config.yaml
arch: "densenet"
model: "model that predicts escape time at each pixel"
dataset: "views of escape-time and Newton fractals"
train_examples: 145000
image_size: 48
crop_scale_min: 1
horizontal_flip: true
output_stride: 8
norm: "groupnorm"
hidden_act: "relu"
weight_standardization: false
depths: [10, 10, 10]
kernel_size: 3
stem: "single"
growth_rate: 32
loss: "l1"
targets: "escape time"
init: "torch_default"
optimizer: "soap"
beta2: 0.99
learning_rate: 0.0029
beta1: 0.95
shampoo_beta: 0.99
eps: 1e-08
precondition_frequency: 25
max_precond_dim: 1024
merge_dims: false
one_sided: true
adamw_lr_other_params: 0.00091
max_grad_norm: 3.0
max_steps: 4900
batch_size: 256
epochs: 8.7
lr_schedule: "cosine"
final_lr_fraction: 0
warmup_steps: 140
weight_decay: 0.1
adamw_weight_decay_other_params: 0.01
Rows from block 8, named by matrix and row number. Rows with one number belong to one channel. Each number is 128 + 24 x the weight over its row's rms, rounded and kept within 0 to 255. All counts start at 0. Numbers have three digits each.
# conv1: bottleneck pointwise conv (model.blocks.8.conv1.weight, 128x320x1x1), inputs 0-159
# conv2: growth 3x3 conv (model.blocks.8.conv2.weight, 32x128x3x3, transposed), outputs 0-15, a 3x3 kernel for each
conv1.24:128104130112121131125120126123117169136159112096148149119112105129117131118127107119134089126149080116125108102121109117124163138114145150125175126119104139129133106083128153117127159126100124137109161134118193146142109116131124110131118102093091099157089098146093101101129099117084124124145145172106120140121169121144077134139086099138134119111138113152145140154153141155093138163129147147120121118106144142149132140192155155148084151142152123116106135074129103133137106139137144
conv1.25:159132132135150129111121112151112118141177147150113162124143163098112141109117112120101124100118119132130090096113070065099107127132156090126134133133110120127120103114101092113126126100105115114149126115126114119129162145140138097129103121116168147131130104145127144165108179168158094146101142098081095112111142100123141134151136121125131119087110115107106097122072105112159108124083123087140158125115101071142114137134142104163126140120145091083094139124089115119141122121110119
conv1.26:159137135136143134151123104150137133133161150152129140125124151156136107140141138142111128111107113152168114140132150107109122132143144159125094121148142126151114129131118144137129123136133114057099134132140150106135129131103075127114151083148120149132109152154140094165127133142115140124080122125139119131109144145115140145152097125130140117125132139131126121151127098121127112141136145128092126115117091069130151083122113104110090128118107116119152123116101130126150127136137101
conv1.27:132136119120159139147120110146134129146128120122136135114132116145125157138138133148136100138146132111094123120110114109134138134110149134145154106126132121119149133168143122119118137135124144061096161137152179130151074110083113113155098117097128133120060131136077096133120112100100140131150160180134142144139166123122097160149122115143112141148162109156101141112185107152100147141127165120116139128150129116163104155160112122135109102126137124139129120121115112143132101161129139
conv1.28:118107134114154146141133128156155127162094136097117146124127128144136130138148129143117127126100131152166107122146128116139131140155125139141111144112117144163155125092107125119151085139129125134140140113142096105183153174117121134075113098128131141130123143143165142144126186174135111139106197138131126149133146113154152140128129139128157136129115154134167158115131168135152116105118152146153181104125120093121114136157101087138118126127140157125140112134105146154150160130124107
conv1.29:150153104159160170141155139131146137118100147119089131154159156141132141107133144118099133142134132117101145131103149131157135119129130113127126138122095137102133143130146117105144139123132118153126089128143148127130127166116096127093097123085123082136133110107136172164113165111091137106118128107153119165118126149091144117119177134153112087114133115126114101119136136095159189102101099118103127179097124164121159144154136131130153160123141138148145132129095117104153133156108148
conv1.30:109071145178134099120122162139154114131098170099124143095122124114128121115131106116140126109136121168156116135112121111142140121126140095100110129146111148145086128108138124085130137104080141121111121117127097112125088112164127126126134137101078110199163126100114104143117155101149115136136103166151135120110083088145144121148125111096152166084119119123130169136120161122114113109113098135110114155148149122190147155104179158124140121155125125121116140113161126111142154145143125
conv1.31:154092145143137142127122125130131171130085156120102125121101105118120142139130133132106145084103118120141129136123099116160099138155113083107078124077096134142098109131118066121123133130126127170131118125135113121114149087103105124079146150126146108126161108129116129149095091111126122141105180139108143131143141128094097141134156138117141117140129169155137134110131146163148135099124145106093154175116119167158128109141144116137141157129129129141120134144097145116115139115126138
conv2.24:141157121119128135105132157141141113147104118108118130135119130141144124124138125109125142128134123141145112117152164124112127124102139132166106111179105121135105147172096086128169180095118118105128103126143136161129117156135125113105148127127137126120120120144126120155103135127142152144108127133119133116135141119130116125121134127100142128151126133114140151166135076111133136116129149126069142171107158102121144203009161090192106
conv2.25:125157135121124120112125113130122131127108137136145123144126110126152116104143138091111147112119115156114118126070121153112105156149105144135129115116127131126141171092132191113143062172131130115127139116119138120104150127148118097120099110112143137114142156139162127107117136122130110137133081101144121116153119113120151140125155105110132127120106157140158120107134139153096153122144136125126118099154117111123133092243093170049098
conv2.26:151136125117126151127097131146128131150106140120110115136127110120138115133115156122091122195131076133185122113191158070080140169097127102156134101146092113149128136174136125076121130125157131113106103148145120167143154151175121080116135133114127131107093121155137157135125141139144162168076071120122165143090139145116121176114147127115131136118110151090140124155170130134072157133115160156083149189117132089081182151187083110101134
conv2.27:128141147129101120120131145155158130152107122130114154154119102148124124094140158125118127133116116148136128144136126114147123117106125143126121120178110099151116132184069062144179182058116138134124115145143125146110139148125120130103109133141128128115107146156124157123112141149135138155107107096117138157121127154113113121157147136095134160109100133127141145148111081120129143121112142127108125135123137119109152216008159073227093
conv2.28:099114126128121143148122122143126167117109170139144115167148103114129118090147170096148122105128122129125140120101136137138119123147117146090168137073148145118127114074140164147087067184142151162139144120095118116119152133131123120156095111127092164148141145123138124163109117155137135145114116122116123144144119124131129131123140121118110161090118173114139149087134181145095117106148119132132119140120123145142083079235105151063144
conv2.29:104136134123147166127132123159121107109136096109108144110141140108153142151152112133104132164136110140152098148121145110088142136145117147109138137118112126144101125114124157147141096150148125135123113146115130133143125158156129088137133140121112128152088135138111145151147153096145174138104110137112140136102148143116118142100130141119164153114126117135113135129128147123131120124116174144095148172126107163150120066140145139114147
conv2.30:119113130131110140163123143144110123145150154138109097146128118125122155123117160113104121131103136169127140145122150128115129135123126142102148162062150132120117121081124195188111067142127121159118159146106115137145156106142116112126104115102126110113153147134143127127124133139163133130123092096132108099106136110110181127138095083124135144141138163178096099074147157138128112127127125122112124142089104171141105043152118183094129
conv2.31:141124128135118122126122149175144112152100105108103134116137131122146135134124131106131124139104136185127110133105145122099111175135123118124128136095141149124138115067161208151088069144149119116137109146153109165123160127150132122115112123121130104126111127135127147156115147149146157099108086123115131140109153145118123110121119157126143156109115126155100087101125191154120103115110153110098145171113120167121142023231086167049146